config.yaml
model: "autoregressive pixel model"
dataset: "simulated grey scan slices of phantoms with and without marks"
train_examples: 61250
image_size: 20
horizontal_flip: false
levels_per_channel: 16
vocab_size: 17
arch: "transformer_decoder"
width: 128
layers: 8
norm: "rmsnorm"
norm_position: "pre"
activation: "geglu"
mlp_ratio: 2.67
head_dim: 64
fused_qkv: true
bias: "none"
qk_norm: false
parallel_block: false
inner_norm: false
positions: "sincos"
tie_embeddings: false
init: "torch_default"
residual_init: "none"
optimizer: "soap"
beta2: 0.95
lr: 0.0037
beta1: 0.9
shampoo_beta: 0.95
eps: 1e-08
precondition_frequency: 25
max_precond_dim: 1536
one_sided: false
adamw_lr_other_params: 0.002
steps: 24600
batch_size: 256
epochs: 102.8
lr_schedule: "step"
warmup_steps: 1230
weight_decay: 0.0
adamw_weight_decay_other_params: 0.05
Rows from block 5 of a small autoregressive pixel model, named by matrix and row number. Rows with one number belong to one neuron. Each number is 500 + 50 x the weight over its row's rms, rounded and kept within 0 to 999. All counts start at 0. Numbers have three digits each.
Before each neuron's rows are labels from the 100 images, of 14848, where the neuron reaches its largest size: "top examples" is what is common among them. Only what is clearly more common there than usual is listed. The data: simulated grey scan slices of phantoms with and without marks. In brackets: how many of the 100, against the usual share in percent.
# gate: MLP gate (model.blocks.5.mlp.gate.weight, 336x128), inputs 64-127
# fc1: MLP up (model.blocks.5.mlp.fc1.weight, 336x128), inputs 64-127
# fc2: MLP down (model.blocks.5.mlp.fc2.weight, 128x336, transposed), outputs 64-127

top examples: belly (90 vs 25.4)
gate.190:436480494492514599424537525421526544502502549441518431443472493493473507444501495541453418471463435439512540449559564399446451464449484626514471570438533480528588427597479555552579540493428496
fc1.190:531559557437415556556432522473541526467510394527490506517522546460527541567467491511538455439413512409421571484528518480546558510469493452416507524505547424549538487418474497447439504428504424
fc2.190:535511516503547494488590421417520489447491574465518526512582471490474576460505459494478557468583493469491466537525505534534473440518431482526534483433418560519482494571531525482578519553560547

top examples: streaks (67 vs 24.9)
gate.54:464453570427574559515536512426560449501558484532478460641476441433471510487466470638435539432486586518615497498458510493444460520534462509607531530479531431473432442450470462535485518448566437
fc1.54:515534495433479480548508422449509482545521453489505504521502585464530493441484487456454459512563425470389567505536542506503395542518482510620413472565412524505522590493457558438589450431494434
fc2.54:475460544543588510471542448416519488394465398545411440479369457560380516534504484571529564515438563525589463514425532493487571460475523514512497508534474447504435487450456476506436568529514506

top examples: head (71 vs 25.4); streaks (57 vs 24.9)
gate.85:471550500556441567400589473594547436520503496505602523443402402599576410456437509484512479544484497505485522463469409463471527546515451408538495517524446397550481521557499540499461513472592445
fc1.85:516544449514548604508478552529499498497501558484550572535482408478447455498511458558463563459528546519524491568575447501497500455547449500517469533590449463474564493494561447606455432515419459
fc2.85:479562509435485512503524479484513470506515481488449471562456492482531529471410485469429455540401493580399508474453481465456506461481484496475520501441489554482466582381451650523549522537523504

top examples: belly (58 vs 25.4)
gate.72:495433590486503485495427497466463533382519515492456454513565487525502508503440537480609467535392515466555438514571453440514534409460512535437502536543539559498556463524567516428492528495614485
fc1.72:553526461501574675500438474489495409437457576540543520555482490471531578528516550425442539510380491394465559598453445493459504484475499487570492382592495583425407463507466431524472557472441454
fc2.72:469530585482468492563594501506495458538479525467546487437509512565452418496529447488472458576522549597516565503498559554543482465548439491501563489472521467478498558446380550495436497541471571

top examples: chest (99 vs 24.9)
gate.49:525464548487494533492412543586475383495475499581548490443416527483571443422490465527595549442539552476507527486568479491564500488527384485534419468540462471561485531494545511440482473437464476
fc1.49:478495487549515367515516586534465530548582491453503480526424487496485436522458517514503505507473513515493458599435471466525551518397508461500475486524458495501511463507488483528563385491515476
fc2.49:498483520492559475419540497446406423557482492479472494491592538451531514519463472479505574484430422434522513437482585595514475498490449481442545548457554507478518410410545601531544495517615382

top examples: limb (69 vs 24.4)
gate.114:597349422466573468538528541439456471578639473516414390505508457447486450526506515474474503499472410511452413474491515499480452465416451536573445454543517393552507549484440415482422547440506510
fc1.114:541453471618493518547473493552490577558493537368440508454448489474559543508459531564467470528574467490589642479567480529439502433543447525473521408578418519583541556524538476471419481559477429
fc2.114:402396526523509475433464504394537473473624492475521517645493557433461514495499508384515496479565484478474408506445468526577508491489493416498532567461420455502487444486497552529599491505422430

top examples: belly (64 vs 25.4)
gate.135:484510398491485415454507439493491489555555501588477455590546507489575434487453424500408469426430521510533429551514516550456465596515447470562470434533602596461565498553514484503447529424457541
fc1.135:471479488537448490468481537429585510410518475453464488525537571470513624480466518467484575460496486507441550466545466583453482449423541545543578509459495450489510573576452415482495479450375513
fc2.135:442535512449466491536538473525464527587454435492458634450448432511532446532490447509553412550461432502463585565528431460520504513493460433379463532538514552459425538472516495482551450438590552

top examples: side: right half (82 vs 41.6); belly (81 vs 25.4)
gate.82:528541508508494420486489376482429465542559493544461506539546497453443534495513485459491506502382448548409452465524452548526478569567444494466398568509496443491494527537440552612476563551556503
fc1.82:431478530486482434537497524454478574471451460416410439511450470462437551512443488549505509416616462556496432489464526478478460518482557533489475562425531470459603446498486531429459501567403567
fc2.82:528558474489456574484563477449493490501614485556448466555473467466546504512463592477473551557473526467465488459564427473543578534374549549618539515607502593494470514540591545563519497457582507

top examples: head (77 vs 25.4)
gate.269:531525463573554508492580561595474501580494500489431450386482435453492457534524499552495559501462426456485514490461547430470559515462615572587504440535440508636508507485552481529427491579557504
fc1.269:444520419457520410466499572489564536436495496516481519542502447448394359486508440419590523506453473555472527480500517476512514524466561481487534528533477453528449481564487441496550575438464501
fc2.269:617425500454430526509529449428453579492443567488496494391498530500536594475399467534442459548525469534626500497477375638457474473518475456515542521531547535450554540433520571509461481482510460

top examples: noisy (64 vs 29.6)
gate.236:494488521491447464539523591487524571541445488515430514507529460568442535463429495480398496469455390558522431455537534475567490419544516438439443429526482452438510500476456454548518563619514449
fc1.236:476475506495465547521562532508406539477538495533490538494425476575476443429528509417441547528571511479441474535499472528570472479526521565551540494407454445557608378529493553484569519555533513
fc2.236:538458553543524535540519485510508529483506478451625492417573460480433493581401460555576427471476417523442485444501551457444508484480470499503568527569508455551534496483553575484494480452539443

top examples: limb (74 vs 24.4); noisy (62 vs 29.6)
gate.217:463454416486538543520446539491442520415486532446485566569514489515499472499479522476466501449420539470478552462612509433459478472457512570477453356467514555475575578479443462478583535435436458
fc1.217:591476444458464496502492509414483502533544464560533544518464519486478447489481521482535592533541494538471459606387606477429563491531505567555560480560500550470511489490520497481432502415492531
fc2.217:471688475488535514536510446468484466534523507502578400572480558572523489422465508500572467422473535477596552458476462463503482462529510460482520437473443423437473518527531504487528458477492492

top examples: noisy (76 vs 29.6); head (73 vs 25.4); streaks (53 vs 24.9)
gate.93:500516495422436450518563547407566509455524427476427441513489490523513463521447419496572465508587537463610577496521462496531554477435501459458470486465474572512530514549622511537555527577531491
fc1.93:488463568625565543536455578468514565544485460513414548526463494499515457481463417390510357528553516544568500499523636499462444403506526557518553460482423475526512537497607509501440501427509456
fc2.93:415522504482400486439510511532473502518481510533529465506549475496479496496550503500509504516549534436466475445503426506501429530465561463497473523515509496482443515506399507414522487503520421

top examples: belly (65 vs 25.4)
gate.19:524485616502443612505420465509561502524516494584560534454450525547401566491565568497458526485476536468477540567567447461487472460504448555520394435544500456490496445553486555530499508418533585
fc1.19:491510478531425504480460553473543573457523545508487493496511472520480516368503439495477552542427559438436632516530453560556491507478572638432499505499493500499571497552405494458505427590539444
fc2.19:535522442469548539499445492513492477580548405527541462620530553518465480562469507543457454453543540519526425432467532513421398423578519547595495445375443576538447431563532525487551556474464512

top examples: head (53 vs 25.4)
gate.69:570550478546551519486434410448530444448530588488504488520479422530409451435482472474502530542490437517464545488406494476484475570480453505566470514514576512418521500554475546444470487594566585
fc1.69:449544572493573407536459371469540510485549517560553439580519430518501502523452473447513501475490496429534487542458590493469432414498574469451610489455557477558412468502621520445499468577453480
fc2.69:498494504458447496474505454489476579528501399510455544477466524491536456444440545516562546431427529496507467490539504522472428427394546489569514424482451523542588495490483483484423499439474485

top examples: streaks (94 vs 24.9); low contrast (66 vs 25.2)
gate.295:431434531525548513489537522521496455441487514591533409503506479518564555532542547474496569459450525410496525480529484439470445535488497554581490450572493563623482568510528505503500436571468487
fc1.295:494436513489532567464408592413441448448513560554446504438507476441562519540504527528617545528576421474482510519541481443471529440592528512606536509427479497513529507547547533467460549486559445
fc2.295:551502462458527504557474493586507464480567462472549474509489499533416406446489564384467503500522526509525470428475460608465562571472588478444502584472494484526571551463527435436536559553493497

top examples: low contrast (86 vs 25.2)
gate.138:456377474443512491516523480593517608435533453502584472448536528529536453468435544490396427605444483523512473413490411475468609559480413458466474491479479550433538533547475415493496390448555464
fc1.138:558576389505588372433495524484534607441490478574499519464546558561481431504543419419413538459449585544494607501472515530526504424493521507481508490452544545545501450560440427518584495415459607
fc2.138:513414601503406555526471427469533435510595493491461508553441433353481541508488473511433463506542466487521418515495516496426510626546433545516513525483581461518509489473533610416494485568533430

top examples: limb (97 vs 24.4); streaks (51 vs 24.9)
gate.280:479500524535529552555469570531563479485573453423546494435512621435531503507443569521405424509518396531499543470445466441567521539509570577469444463478410598516481416527489496506466651501393552
fc1.280:505503499533549526396534482588446506495538442503489452608468522457443578559502496462489566506510521426596509517424563480470539494502540587490481544445440555549571447466531471423478476460503461
fc2.280:444510518433481451502505437481507567429488520493435387386563488532527546472540504608450481614479516508462502468498514517460457512546493434526540539571608464480423578501494495466428523523514408

top examples: chest (100 vs 24.9)
gate.296:563414552493606527548538424554418433477510588472446404502476444489496525456493529498524608448500508452442422557544444427530550502453473489543577543548489503567450575511477528569539551465481528
fc1.296:482514507520572482499499574530534543650590432391395495417566425442490540506502592516578478483383536440520535463559471512516455561446507540572486440526496414568530460490535527571527547476485499
fc2.296:460581564467537550453479500466513503556491532555573556486443513535542476526532554474474470447555418445403479549526487509470487616538483530500468436505468484426406524513482515550446394595467438

top examples: limb (77 vs 24.4)
gate.104:534449464459466423466505591509564505507482401458451434443502467533437479418489487488417557532537438392528473463559555498531561491426532530575499475351533486539537611543521493587626553527472505
fc1.104:415535571435556487395503518504489519530536546494490494452473480590478485506495510572489431523419444509434527554561534514495454501534526578574532476580505431561496378499589475464492571457430441
fc2.104:549429445514494487519531413533482511462454446487532518540603545494499407502555388552617458474524471449486470524513481508541464486486464456564490490505470472565427559476535536467584553619531461

top examples: dark spot (71 vs 16.6); side: left half (68 vs 41.9); head (57 vs 25.4)
gate.272:535464466486485483538630482510438448541499514471497488465500536468403557552437486561393515470456553568521389414446546501593447488479514544455520518598458555562436447533459573526533519464483491
fc1.272:492510478504492421480623473551447541584468417510483495612530484566486462517538445581567552443453380479507507519373508468488536587509516490516516526528492478506526515548552485571506447400568528
fc2.272:484376541547438580455475581445591551446488579390515470525472493413480481468532515484520495492525563436428485459543483374372519496492481493516501464460487551495456468495539536492522490512436551

top examples: head (70 vs 25.4); low contrast (56 vs 25.2)
gate.144:536544419504526476478511441499537536375566487503506555457449507479399485486542431485559541516466637548458435515522583466480545524573509523461473491487492470424502563513464567473537508467482525
fc1.144:484516577472537421439585454503518529436503548474438476555481546537462529444564470436500501515491544497510466543500433588548523509625457494444420539463432426533524464512576517538511472557537454
fc2.144:500472498454591495475439451509487463558502509591489462517468531469499500574532476516436501461495565465426599412527611570528513387508543445538501522533477487506592617477527499543597500476488494

top examples: head (60 vs 25.4)
gate.120:589517599508453489475514538432528544427454531476465430454542422489479487356509549459504501609521584527483524475643570473577596509543483442404492508571546486559474541521574523471483557388438465
fc1.120:450418539398549515584608569430481524601407418501517517476461521468489479560479623479503497460513508445599558557491497427558531481526537518403520513488463536478487441483389619516469605517520488
fc2.120:448520454528489503505403471641475500438542575546521491444462463423391506493552458551472497446500532505492415460488438539537530554549541488502474460539533517497557507529518514538432459582575533

top examples: head (77 vs 25.4)
gate.64:467547596539571537481516498475402546461466441574432582597533420409546492482511531419496564537483532521602493475571464495480473583454471484561435450409580502565495514437460521510537556482471497
fc1.64:558477519510514511450516537470366525497467485510488429466515476434545515582459498558467549462500453533440473506513545410575461407521461527535536541606560439527538532487402540458571501501506553
fc2.64:460462455460482507430511463600540477433455493510521512446536503461538499462438456496508527543406478553481558466460478548487459523557492529445562407514473556527497416478527540440514483554436503

top examples: chest (55 vs 24.9)
gate.47:477531435492547457534571525481580430492496518572453512541508475524562510483517488558486592481610497549539442557523489518482550487445538437465571534404443453512461598500489494552463545461562439
fc1.47:470579566488460456453449509575563521508572582539537489517533479498475500538449470530587507542420525575525434492424454492481546581479605582453496474496497524522592443412514488494496418529489417
fc2.47:471539486504501557521515479556397501451485437545441531515490568511548487540530494551536434567479509412533541539551456455491477522527413466519513544518441460528526584522494518468510593514497490

top examples: limb (75 vs 24.4)
gate.198:553566584487579436551530444563543587518529487479527502503525487519455509441460467408499464571573509432547535492560598612456487587488456464496573494423510541504572626483467505453513478496498507
fc1.198:413341534539449530493481411497520526499405616441458525480460518452537427524478457519469539461549478619555513503535524498521496385486506582545490558494470482462514500432513479526421424523474544
fc2.198:581545513482537503455491510448474573548486434473581436520473445572566555476570513473563474494470491440468532456480517516474560557595490412508519405442458445428515525445464482563469528521471500

top examples: streaks (74 vs 24.9)
gate.278:577442511584472525446514488533486503499405545573474559607463518573473566468562518595518459460575465444456522477513521489514501512450525473488464522520504535466469586476524425483571464497586500
fc1.278:462460490565500506444555459556464504522558546478492416498499525428473523518453459519518503537508506589457559582394538470442463507471396545559480494476490493546613496451536451444533520481454500
fc2.278:532499460506516425444402421553405418522498585485485571560481506452498521562518524537502507419518480483589462545371477490502523484460528474501498512467471483427490412457588555455501498498467448

top examples: chest (59 vs 24.9)
gate.205:487517505553545440490391519565500464468525530546486476513517531483419434574571518576522547479465458499426470469480528436511533479494558342532487508474548508471528528477542531495500459519530401
fc1.205:507444533494520453515500464555570496483446447494479587401491580529606527500536509503508434492493599457594460497504463595579401424487501542472542519487488530497555568476481526478490581495577523
fc2.205:441514539443478489439443499487512536453411486423512431452566492437400474438523519478442544457525394525469507503520472578398454444518543469544428402515429580444424470477467512474517441444461566

top examples: noisy (63 vs 29.6)
gate.67:457505481488448482449527554563543473454492467539564489503601543539475465508561486460469594522431461479484493404580476463533416565490597468583483499448537494462512444514480550462521450453496495
fc1.67:524571433407449474507467527544463536452476530506474470415544441564470388482442449479569461533451527549547514542471527551547482468516561472592445448413493456549509617517494554570541481462459502
fc2.67:508502488538397456495436495517538534538498448529560517518425492359557505511528456469438483573509466476505447500581461490496500543442517487548479490524421550494505559536462497513520502520513506

top examples: side: right half (74 vs 41.6); belly (58 vs 25.4); several spots (37 vs 17.4)
gate.35:452583480488484459521450463473464410502563499483519560528480539608485482481469508587465411549522531483465480495500465456581472556490530536545497530493409498499489484535491431422472483505471434
fc1.35:448520460502550473533422512438459523496483407489430480539487362519509491481551463435502586373550467492472412489548550471417547553512492505475509482471536481509413495513451521556524504494401462
fc2.35:445502546540473467502498425532506506442462528524548519530477599532404533502499532563481495579479578460566457542512491476474430430579562421526506494501393576518504520453556507511499494439509528

top examples: belly (68 vs 25.4)
gate.262:469533504516561512417440564502536560486491559406451483603387477518499490370481427525484494477407509516588454499445502474505579465480510532570461509508465477481466458485428434511441529574627500
fc1.262:437454525517486451441404448547445444527489509447526538422493471412574444467557485498503532580463458459482532475390447524532550506473479448455484546511409486481436529486435470488468614477567518
fc2.262:551544433442490576479508505508562487606504517455485521524495519449520497453546449529630422378502484528552402515542533397490474492479518427599423402572505514502503501595496592473512533452490472

top examples: side: left half (79 vs 41.9); dark spot (50 vs 16.6)
gate.168:533495464524430393420488465532514493487531484432457526421520431534534432484480393461511550540552400481423484465532560541487450429383411481537627454481483511556548486571476554480490480455550471
fc1.168:547543521477464501470553510567409473454501553485545605532496554483458587453565606471507516553549553504471538537479562474559452435579463533469441522547551518446511429513499472568575575527560415
fc2.168:503504468562568590446547533467484518482493469492452543456424410520518437543512503528572572481456563513426515467513523537528447446522468544609535529447504427517503475505569513565577484548491462

top examples: side: right half (92 vs 41.6); belly (73 vs 25.4); several spots (58 vs 17.4)
gate.22:483549454489512478562450431480553543490511427465505506551480500425491406660470401537536459474463505452535424466462568488574502516431502446555518526444566440479501475502474478563481419439504484
fc1.22:569541497431606551422559505499527456536441414513474505502478419509540534484518533498496443494462521563444462517454475506555588575479420555514495501439475503483515422477509516610532519559503481
fc2.22:436540555510498496603539499576433586472474537436419537389494535495494515453479468566499473530529558416584446517510518498432476501491547487507519442569434484449429550517550516429513626506536497

top examples: streaks (61 vs 24.9)
gate.133:538538492578491571470536460503438503587504602446522462539555477529449454481560485528484475494524468460438614487519566467526581479476509515499527457470469451488591557408471423555519501458475425
fc1.133:470510505555534545558489402517496547539531490567456456422498523555469548505586470510508492584458601482513492499511437530379446494509508385500526409470531462517476519501564419594572458476532492
fc2.133:511572466478487488494477503478435550481444565483518514389534559541571457608474520432514441546525523561545631566412418524484472626505531486464494537516464501468566548577583577526480468484568492

top examples: chest (69 vs 24.9); low contrast (68 vs 25.2)
gate.231:365502476569529557482525527551526508424374575400482499480485572526494469523523435481451573459516560550499468562428480547512534464420511554432498397461509571591490509447515450482568535496530486
fc1.231:463596443538468493500556478431472529566489481570414463495410489497519434516562540466461504442526526463527579492428442514469505627526478575480450493521546493560508482565427498509490469510444467
fc2.231:523505564442488498504537399387533524454507421431463496502484599447493498495428601474473439523501565496451548505459511503450550515516492476531449511473428548546440581499541554428513546480624407

top examples: side: left half (81 vs 41.9); dark spot (72 vs 16.6)
gate.14:435521507454528468504478452555506584540480472409496519526465463503462527573469428404611566520503497492557587462573419458515539448426458566545498419560569530432480484568491504448481554426531465
fc1.14:430571528522553579447474505518530459552542398432491470511502519497546437513459414466475513471447498529561429542501465381452501576559458496500483460456487437472507549504463476454533497573560436
fc2.14:473479462467513488589508501523447463495630549479472564577618515509476552503446492513543514540573422569489549513469589522540487491500511521440504531547482572559466533536578470487424470537446580

top examples: streaks (51 vs 24.9)
gate.317:536518495459512444522609516537470463538629501584562609563502501422375439460548571542489489561516422484511450561484473526498519494370513591515532483515522492556539544543550518568488475557531508
fc1.317:447505534597511473461430547537503548500514506565510545538545561537531438447587527431362470571435548507532498592498545485512547496516501501432530538506558519517441551534539495502645541533460533
fc2.317:569534494486534486580388486514425426439425474458523487484500569568543578558604479429546454476522508491443421433467548484522507520534503475559447510447430502516485484554443482563441417446479488

top examples: bright spot (36 vs 16.4)
gate.117:496453511415370455425448461441534507435480540578548473526438524432599539370548477431469509466530484553468552526516511521572404512525544517469516578534445471508515557490612532449489575525520583
fc1.117:471442517572449537461575527513509542508492540416425564456521551532485465517612465633544455576486526505462595495460458470508374541455616545510521412489526548428460436500449544448433574561621538
fc2.117:449525524494555448458491500528567504547530472504643547492443510486507498487478567513456518520460513508510543467564523425499467447593549483449458403588404451483566482520534426512490473526471484

top examples: head (59 vs 25.4)
gate.28:482488581500490592463484525481433560490526532520514490478519536634508480473479485570597481513485428481473496507514414532589463599492491543404558479500568460376442513468485513453416599571503424
fc1.28:533470514411569469536531430514428470569581555499493588641546573483521491524487487520410514434492511549432490498469502509512512580545522510494487507528425479467533518543453536484501550469431536
fc2.28:528572434554442555479462490477461423514497526477554430442464485549505469489569390490523493488464506521518469486610504453488507464515461428605500527490487543491493519478533503604554472461629525

top examples: chest (100 vs 24.9); low contrast (60 vs 25.2)
gate.310:457473492511495544616618388473507534414462539544527520563570497569590496543494494529518532446490529486500442460515445536546442531462489364461462462414458511596580519480415500549601483527573477
fc1.310:574494528560533496504457498495530519416511480480538457465400469574602544471565552616468531406442586418544562491527565463489400534510465486598441516437423459484502460554471491486492516480463547
fc2.310:495496458482430412482513508508491456630438412504397478453479464550458418496505514443594497537520498465467488495474444502486543462467460505493578424549480455458505504471509561555395550458491396

top examples: limb (93 vs 24.4); dark spot (47 vs 16.6)
gate.162:508484464458562531545604500523481438404627390516529462481461435512474465500429472449493523508528549426523561472433471464560543475490556584534556401387454517540501532473439465393435527604387470
fc1.162:554569414472478437438549535476548474522443465569529527530478560578496508467495475546480431547560504545428449561518458539568487419482396545484580481524541595510524502505495489530411485469488600
fc2.162:557461409577424494483493430511487496499522497401445452551463489544517516514536572508490463486562407469478585521515515456494518588482528523511469502422454417370493565587448498474567581541469383

top examples: streaks (83 vs 24.9); head (65 vs 25.4)
gate.7:530433623455542564450562524488525462467531549516500488440530482415537545532456527502581414584479505448531564504433497422498386576512490530529506545438499568492579510509474469562556527439481440
fc1.7:494572469525557487491422447590523466574481532572471522558517491486466516601547470512507460503533547536431456584558593517521525540370528505581518484513482541356513446501518549485464527510537470
fc2.7:656422569478472500498494536473513495384501499505538573465601531528485485516461555494529498518498551475496532501426428524518587497471576425468526484500443507536546519397518511481541532475438512

top examples: side: left half (68 vs 41.9); low contrast (55 vs 25.2); bright spot (39 vs 16.4)
gate.259:538531445545513529522517567443433551509422440583481499519539485543532475471468580502512478448459603521510533515417464467441467507418480472554580599543508460531463498439492468385434521404488532
fc1.259:590500540525415424422527555534495573417467531517524520490482510436516566418507517582532458576485525502501527512512467473460442557498520474437579473472460512386509451507506570405472492506530464
fc2.259:506475506487580491501590468486457394548501470493522521474531522516574456488510576468480584494519524504533507464485458500489407426496421445502422424568501436529539512384502531562452551506496489

top examples: limb (77 vs 24.4); side: left half (72 vs 41.9); crack in bone (57 vs 16.1)
gate.223:493456518515566423548560527484457473510631397454505492501522563404537505595555625591427484531578523478550459444523459469517536529543489461487398445441563564496462441564376490511447475515466553
fc1.223:460537465546450501415485448539539583581466549503463485482547517539498585470546530459548497518418564463497459450443553528438580526491421542479538445513556605503565546549619484447542538443504452
fc2.223:473486476471511428560529408444459482544463537516489460488441599563498448513449566567512491470475423521467541518610514466538470444539561523367522523474456421590492546464460394527466559460522525

top examples: limb (73 vs 24.4); streaks (60 vs 24.9)
gate.59:485556530445438571570509503502448495515565489581490461504521506571462504489566410506612510563480486417377512453390566477484464555480546540516371473461517414536556479570541500502414583518423428
fc1.59:487531470404541516552502489455593503527560528427481445474485476459479520563562489509521623506537428396511490418523471481493548533480517560540498409488539461472436523549457485387529496504484560
fc2.59:534480467499327510481454537527562480453474530513457520436615492577529565481496529469441445478535483606517463585418494543401424528463424463423528611522486439468547541523402509538516535506539514

top examples: low contrast (70 vs 25.2); head (65 vs 25.4)
gate.182:526423441506383406480556558581517407582470547401539513494488540512509488446555518472404496530507502533473429530495459537501485558440426460477462442595487449579469403583477493465524408485552485
fc1.182:555517516462406466421461506565493432443473482505445487555544540523469487565455567508427435531445549506479490424553501488511450499555438449468429504475445481503525498489598485470547553590497521
fc2.182:508433440483481464518567501490477455499568514487492408500459513458471481521474490502467476470502514454558514521474606510453536497453462567478424532478525506461444570472497467536488490556598592

top examples: side: left half (69 vs 41.9); head (57 vs 25.4)
gate.321:560583471525507459561582510471437477468455466506467481459526592461489461510503519536418608395469441498573462538551489478491400441480445542462502409454528495575462520476456485558540559521504552
fc1.321:456514536424484480487528546506397472514506485419514506506406553538579403514532480504420544440463518539577486498455525596445433582459569496522508473471518466505566495474560500504544499438552520
fc2.321:587512448483418484511505457496531559486584470458539533478408533487476511430426564551617465553502461435516526540426495442482432439504425450468527472528422511457506459543564504550504579461424410

top examples: chest (57 vs 24.9)
gate.157:497532529510523548627524518531527506508535517475475517485526506496597512504479457534516564472433495555584457551572490542565479494553488532496623442312487486604494442544522567460384509595517638
fc1.157:532534534498455577406466530486418600510509603538508484475478518534485492467416494520529470577558449446454508545530565588483508501452507473487579556623511535461528390528453452564535540451553438
fc2.157:564551520585466524536452486553492504469437497406515529485496499517576494444464525539520575460455523497353443464487556489510434397436478530498507500568442443460525554526593467465502479531517613

top examples: belly (62 vs 25.4); low contrast (56 vs 25.2)
gate.137:561577534487511524489468455504542591495485510538549489454497501593469483502493526508436454437511464478465476487555542565637482427444441447442423529516554567401441412571532578567489484519498553
fc1.137:465520454623555532518472477544498474481493415599499512446461520480499513491525421500583432528412517492517598461556517501609575589484507562504555557514484416485535476480505524500553543442403510
fc2.137:487525572416468487403562464607548422522500519474418505518535488514481530467466467580515464517596479461501488578504408462587488467586444526529486463555575461532595560506455477494528520571559501